{"blocks_per_level": 2, "attention": false, "upsampling": "nearest_conv", "batch_size": 128}
Rows from block 6 of a small segmentation model, named by matrix and row number. Each number is 500 + 40 x the weight over its row's rms, rounded and kept within 0 to 999. All counts start at 0. Numbers have three digits each. After the name is the row's rms in percent of the matrix's.
After each channel's rows are labels from the 100 images, of 14976, where the channel reaches its highest value: "colour at peak" is the nearest of a few named colours to the mean colour under the peak; "strongest on" is what is common among them. Only what is clearly more common there than usual is listed. The data: rendered rooms with furniture.
# conv: 3x3 conv (model.decb.0.0.conv.weight, 128x256x3x3, each kernel summed), inputs 0-127

conv.41 086:528533471504511401503445529523561489398611470488497421520512468516442524503527482480491426479553477474541510463483510528534509499537520491512525511509559547577476493436491471513601542527582478453493497527462519517450479495561515587503513428483440563512470501520492494469500512452537514468473461475481467532480477511502501521472536532466477575517524537533434449472503509532456549474465
colour at peak: brown
strongest on: trophy; largest object: trophy

conv.114 097:425475514507561519476444451477463535518529476404538455429515478485568509482449470519554524450544486503539458533522549561568468509499442434505555525478565494460475469447470429505510494539527475474453565512479464509393488603500470531493511511522477462518528507538482464447529537485501535516508475568458521488492524536580530492519520517475495500504495493503498525513452456576534549396509
colour at peak: black
strongest on: trophy; largest object: trophy

conv.89 098:477499521497534528470500504566544514460472580491491509523572450423545451549460447507472370520500476456487474533496441485520503509506578544463453528506557527507525479441492456494578493526522490526497463480509524497564528483532441525499552528467493514490495494539514452497459460466520532475498417515456504453487479518535479484515528476510506491506524575509508537543449498470532481585441
colour at peak: brown
strongest on: flower; largest object: flower

conv.29 086:460519546530532470541458469496506535486503600533495487464542546456519489539470473566533511539493505508535480555530497476473526491507506471520503521516471473462536494484485454465489472564509515511492470475454547472557511477435508493520541514571544476503489446493491524588501532495485498516493562498468507555525476433540554582498539492536523443451541444505531519448521541531522542551508
colour at peak: brown
strongest on: trophy; largest object: trophy

conv.87 098:538472538474451514478498474530461479489514521520557495489476547478488505516447480466472522535472521499459471509474462520535488497499505504458451485490538475465486458443550452451467502545474453506503544505526470478493511528481512515481485468511465513537476521448457499558491518543520536462522510503503551525499508439519516484472521505526514546565493449458497486547508488494563503447505
colour at peak: cyan
strongest on: window; count: zero

conv.11 094:466499526517511470506498523513460487532533444454463462435476581501495444528548546514453514522513483574543546481485582540498519492521483525459536458531465503482497451435530433550489525508490503497526432512483553519501493484557523493598528528480473512519410510480479499491527531511493498480587567522501501517452430465484460573459482496489458561512477542488488509479486487463536531504507
colour at peak: brown
strongest on: flower; largest object: flower